A small masked image model, trained from scratch.
Model: 5.52M parameters, arch convnext_v2, activation relu, moe top_k, patch size [8, 8], width 192.
Training: 19100 steps, batches of 64.
Data: trained on larger renderings of crowded toy scenes, 90422 training examples.
Rows from block 7 of a small masked image model, named by matrix and row number. Rows with one number within an expert belong to one neuron, the router's apart. Each number is 200 + 40 x the weight over its row's rms, rounded and kept within 0 to 999. All counts start at 0.
Before each expert's rows are labels from the 100 images, of 14976, where the router gives the expert most weight on average: "strongest on" is what is common among them. Only what is clearly more common there than usual is listed. The data: larger renderings of crowded toy scenes.
# router: router (model.blocks.7.mlp.router.weight, 4x192), inputs 96-191
# up: expert up (model.blocks.7.mlp.up, 4x384x192), inputs 96-191
# down: expert down (model.blocks.7.mlp.down, 4x192x384, transposed), outputs 96-191

# expert 2
strongest on: light from behind the scene; count: six
router.2,223,208,157,195,209,202,190,227,213,214,123,210,221,217,198,207,167,227,193,224,212,247,202,244,188,168,207,177,188,312,232,225,173,170,185,202,213,169,166,209,195,214,215,263,174,162,189,193,138,237,137,220,234,253,220,207,192,219,259,224,268,203,195,167,147,217,279,206,208,220,199,213,257,193,244,223,185,211,211,258,263,184,225,169,184,218,267,262,211,119,237,195,185,130,219,180
up.0,204,222,203,271,203,227,132,267,130,219,190,193,177,194,228,196,147,151,174,136,146,145,266,181,220,156,247,231,198,245,205,184,214,192,249,207,111,204,272,226,185,170,155,247,202,170,107,294,257,170,250,206,199,231,186,195,160,204,256,189,196,222,280,204,308,177,202,193,253,288,139,244,170,215,177,185,172,165,164,231,241,205,173,173,252,166,247,170,218,223,248,211,256,173,140,159
down.0,176,154,241,112,186,218,126,144,200,230,137,252,306,135,164,294,196,232,186,233,202,270,194,169,304,164,241,185,193,210,195,246,118,232,205,190,211,240,157,195,202,176,248,229,166,248,207,190,190,266,240,175,207,216,135,133,226,177,160,176,236,192,227,154,198,175,206,190,186,184,142,201,174,147,261,189,192,141,150,144,188,158,233,206,208,195,219,212,132,249,216,220,175,233,215,170
up.1,166,183,204,206,123,213,235,211,249,213,192,198,171,255,207,265,243,187,250,187,179,241,233,248,184,172,201,98,222,178,221,200,223,176,200,163,190,203,119,225,225,148,132,212,244,255,214,277,242,174,232,175,200,231,190,172,172,227,156,216,224,198,205,187,222,227,172,162,105,236,219,234,180,211,184,220,230,216,173,214,208,177,218,215,209,174,219,181,201,224,183,146,311,196,187,188
down.1,162,189,227,178,231,237,206,127,196,218,298,225,176,144,180,178,195,203,213,145,181,139,124,231,162,211,261,181,173,161,202,204,87,221,205,183,216,206,157,222,188,187,240,220,208,197,207,214,170,120,270,197,202,166,172,184,202,179,225,200,152,188,156,217,307,199,175,199,60,146,211,219,119,138,203,183,193,200,234,185,107,251,228,227,210,199,214,163,178,214,214,187,212,196,146,262
up.2,220,227,232,161,181,201,166,206,231,201,176,180,179,187,189,267,238,196,214,202,206,310,218,235,174,250,276,173,140,221,196,261,200,225,185,66,264,217,345,180,231,226,164,195,107,143,287,196,159,206,104,225,163,255,178,151,192,210,247,217,161,241,147,178,219,227,264,222,176,152,236,199,210,226,208,254,193,130,256,242,164,225,234,187,232,200,199,180,300,166,184,243,214,149,187,294
down.2,212,166,162,200,118,188,199,188,188,220,170,188,236,221,166,287,93,217,187,193,223,168,190,219,259,175,266,179,194,324,211,214,157,113,174,160,159,225,151,224,248,175,168,206,195,201,183,208,261,157,192,214,182,228,161,211,179,218,176,145,174,204,154,187,237,215,166,157,204,199,198,206,195,230,176,207,249,236,226,207,202,260,187,171,217,204,128,153,199,152,250,158,247,237,182,159

# expert 1
strongest on: light from behind the camera; count: six
router.1,210,249,184,206,170,229,173,191,260,220,258,208,212,196,199,155,186,179,204,204,222,144,126,212,205,216,287,188,213,151,189,180,184,72,188,263,222,182,173,257,220,218,166,188,204,147,189,242,243,152,310,177,201,149,174,238,205,187,121,215,223,209,167,195,185,213,98,198,223,192,218,208,157,224,223,156,203,172,159,200,281,164,188,191,194,172,207,170,140,170,236,202,233,238,212,194
up.0,175,172,185,205,264,205,273,168,189,228,230,172,197,256,162,242,101,327,198,112,211,166,215,173,192,244,239,179,188,325,208,201,175,195,174,172,201,226,216,211,186,220,149,257,267,227,181,122,214,149,122,233,155,211,210,176,150,200,215,155,145,216,133,199,199,183,173,194,219,268,193,180,219,242,220,151,214,184,203,141,186,256,224,199,146,198,175,216,177,293,232,102,178,203,193,167
down.0,227,251,163,227,238,234,147,232,187,215,200,237,195,143,152,215,203,188,157,205,200,170,175,138,126,168,150,218,188,312,194,235,226,214,178,174,157,163,203,205,203,354,231,191,146,201,165,215,137,189,136,183,232,234,163,199,225,208,238,209,227,203,257,214,127,206,132,188,220,192,258,236,112,190,248,170,213,182,227,227,218,240,168,205,175,125,263,196,185,256,208,246,167,195,228,107
up.1,207,192,213,206,157,227,183,238,195,214,183,199,171,147,196,159,144,197,226,202,163,209,183,190,214,146,302,182,132,178,217,238,198,159,243,122,100,182,234,180,172,127,183,177,273,200,35,192,259,101,205,183,167,190,225,214,154,216,216,233,183,204,211,212,231,183,243,196,152,243,191,244,217,186,255,214,180,199,189,183,198,181,177,215,157,195,215,144,258,200,157,213,266,201,166,163
down.1,199,202,208,182,226,185,219,235,247,114,202,182,239,202,245,108,220,217,202,225,189,205,234,299,183,224,245,195,197,275,228,182,206,215,193,188,284,239,178,249,239,154,263,126,169,225,190,249,229,184,228,171,262,177,274,216,198,202,251,168,222,169,182,211,170,223,233,270,233,202,201,200,190,188,176,216,195,178,203,202,220,201,180,208,182,279,155,138,221,210,199,265,204,190,198,218
up.2,201,188,303,210,181,250,249,232,187,212,235,143,180,172,197,108,189,225,179,216,214,229,194,221,202,195,245,173,221,243,194,243,161,180,181,242,226,238,176,183,287,237,113,177,169,177,158,197,194,199,153,223,236,282,186,211,175,172,165,184,199,213,224,161,214,207,202,202,258,166,151,230,211,234,188,255,172,158,233,168,180,271,163,200,178,132,267,241,134,185,206,160,221,210,203,159
down.2,220,161,191,155,273,204,160,164,147,275,211,239,167,218,145,212,130,237,215,189,170,196,166,149,212,205,279,210,199,226,216,109,105,154,203,197,105,216,219,212,231,138,243,125,227,329,237,213,200,245,191,202,249,208,206,202,206,179,205,205,212,167,166,185,200,206,214,93,157,218,180,172,258,177,204,233,213,205,181,245,231,207,206,180,191,207,188,207,172,219,219,188,236,260,239,165

# expert 3
strongest on: count: two
router.3,202,229,138,167,139,191,171,183,236,209,101,216,264,213,213,240,171,175,177,142,217,147,235,193,191,161,121,239,167,182,219,254,279,246,189,199,220,200,247,234,247,174,195,199,197,208,199,172,229,172,191,159,78,191,147,237,196,203,248,189,174,186,209,158,157,238,218,206,189,191,241,192,136,245,161,203,243,168,237,239,79,285,252,217,177,226,201,163,181,234,189,199,198,222,187,239
up.0,213,224,228,189,197,228,177,192,242,175,251,136,191,213,203,135,214,198,252,263,173,115,211,218,219,267,204,158,157,167,159,174,229,261,247,164,233,241,221,270,236,215,136,258,158,171,211,199,238,226,141,151,178,232,215,101,197,184,228,256,193,228,161,157,68,210,180,171,239,222,177,208,229,185,180,246,240,164,183,163,242,248,170,162,170,180,198,237,140,229,233,209,227,220,179,254
down.0,226,250,186,279,179,218,183,194,139,261,166,219,203,166,167,282,210,166,185,136,206,176,217,150,135,182,244,210,210,210,208,149,267,199,175,198,112,210,180,155,221,162,219,213,188,280,218,186,161,226,142,209,201,226,210,233,178,227,197,245,234,242,213,176,195,204,127,133,249,185,224,205,210,258,159,162,224,215,188,216,176,238,182,151,242,265,181,136,187,172,148,183,175,98,214,221
up.1,178,230,200,109,182,189,148,240,179,184,277,207,182,247,217,204,215,235,236,205,213,172,96,241,205,212,256,197,170,202,203,209,113,182,221,257,225,211,186,234,172,180,216,264,182,219,132,199,216,167,162,260,230,168,197,159,166,195,170,157,170,196,289,201,196,134,175,196,143,145,183,191,196,166,230,171,198,188,195,231,179,161,200,245,179,199,251,203,201,220,205,184,176,165,235,95
down.1,230,131,208,264,196,180,206,178,168,198,159,197,189,171,192,259,160,274,166,250,172,202,255,301,216,147,168,251,231,213,197,170,110,165,246,213,224,188,137,222,237,172,225,246,192,208,204,178,126,212,138,207,220,185,163,89,193,203,184,173,266,175,184,214,157,206,230,213,257,267,163,218,244,230,213,243,204,229,258,179,180,263,194,220,210,224,177,82,180,171,139,208,183,279,194,272
up.2,185,190,176,181,217,229,227,205,225,246,259,185,136,233,205,198,87,215,217,233,190,243,139,174,220,228,269,174,173,302,210,202,160,144,212,206,182,211,224,223,128,216,159,115,326,221,184,159,175,156,168,198,171,183,211,190,163,210,197,198,152,168,194,171,188,227,191,198,163,264,194,211,250,200,258,220,221,160,221,133,304,168,208,160,174,236,214,183,188,249,192,236,217,223,223,244
down.2,273,227,174,235,293,267,165,224,188,232,191,207,174,202,167,208,263,205,199,211,209,162,232,140,116,143,67,207,197,211,222,231,246,184,183,174,167,187,282,168,212,289,200,251,169,136,188,186,143,158,199,242,198,225,143,137,196,220,217,160,213,238,300,186,178,243,173,167,206,211,289,247,169,229,191,184,244,200,228,183,231,244,206,197,194,134,246,247,201,205,165,195,221,184,240,144

# expert 0
strongest on: count: two
router.0,172,203,131,227,207,218,213,213,111,218,153,181,212,170,196,271,239,126,188,165,143,167,286,145,188,244,183,233,173,261,199,188,252,262,194,233,209,304,244,218,167,257,216,229,205,269,199,224,128,261,194,157,131,225,212,167,187,190,215,222,142,225,260,181,224,183,260,194,150,226,210,207,181,145,184,190,186,195,189,240,189,230,241,176,185,238,264,236,185,266,245,219,203,207,157,232
up.0,258,191,212,191,175,202,195,140,187,253,211,168,206,250,187,215,209,218,219,200,274,249,210,175,244,171,215,137,182,181,197,227,229,240,146,228,231,194,185,223,132,238,168,144,181,219,248,199,199,194,223,229,101,193,213,193,212,274,200,215,144,232,224,182,211,218,177,208,227,133,199,255,271,280,242,186,229,186,207,241,168,240,185,200,253,196,176,255,218,153,139,171,181,205,256,105
down.0,178,207,216,164,63,206,190,211,184,156,241,205,221,230,168,256,268,157,229,248,234,146,198,239,182,221,228,182,153,174,195,154,103,231,136,187,189,222,169,198,188,168,176,183,218,264,259,202,234,147,198,243,111,194,246,97,174,221,229,199,204,200,177,198,229,216,136,169,223,135,240,205,158,223,187,175,230,212,209,149,181,206,200,213,220,179,185,221,166,202,185,190,232,227,296,227
up.1,220,203,228,177,177,230,169,176,175,193,244,156,158,240,285,216,218,159,186,197,129,185,204,197,226,148,221,161,176,165,217,316,171,204,171,221,217,191,223,189,201,192,187,189,255,205,199,238,240,175,238,215,197,267,167,122,212,207,151,207,172,152,213,89,271,210,190,205,151,134,182,197,195,219,199,228,196,201,67,218,194,137,201,174,229,121,247,221,200,240,103,249,325,215,228,182
down.1,131,182,180,181,139,246,246,180,224,160,169,251,267,191,198,189,171,121,172,122,227,147,175,208,200,161,164,167,200,217,228,260,185,188,181,192,177,162,172,187,250,179,248,212,177,208,138,259,259,190,94,152,197,242,167,148,165,240,131,248,232,253,195,175,141,232,201,211,266,208,192,230,209,240,215,138,270,241,201,192,209,300,161,189,203,159,159,175,207,170,179,223,217,156,119,239
up.2,121,200,157,183,153,277,135,220,221,175,296,214,118,218,240,143,133,216,165,191,193,271,207,250,164,207,172,51,187,196,202,253,178,178,160,167,168,238,247,163,167,204,199,152,190,247,190,193,161,216,162,187,178,233,145,205,225,253,251,186,180,244,197,137,197,228,243,81,225,200,137,152,194,239,234,237,244,216,253,245,167,234,162,262,219,248,209,174,186,175,202,225,274,178,167,195
down.2,208,139,226,190,252,119,180,161,211,170,215,196,177,204,218,259,154,219,202,151,210,171,162,288,294,211,346,193,175,200,215,156,153,225,217,212,258,195,214,212,221,143,217,174,197,170,202,147,205,231,241,146,176,174,207,160,222,197,204,191,232,176,160,218,142,167,257,237,263,206,207,203,157,189,220,216,176,232,166,166,143,169,199,215,184,275,142,196,84,227,238,214,167,155,270,233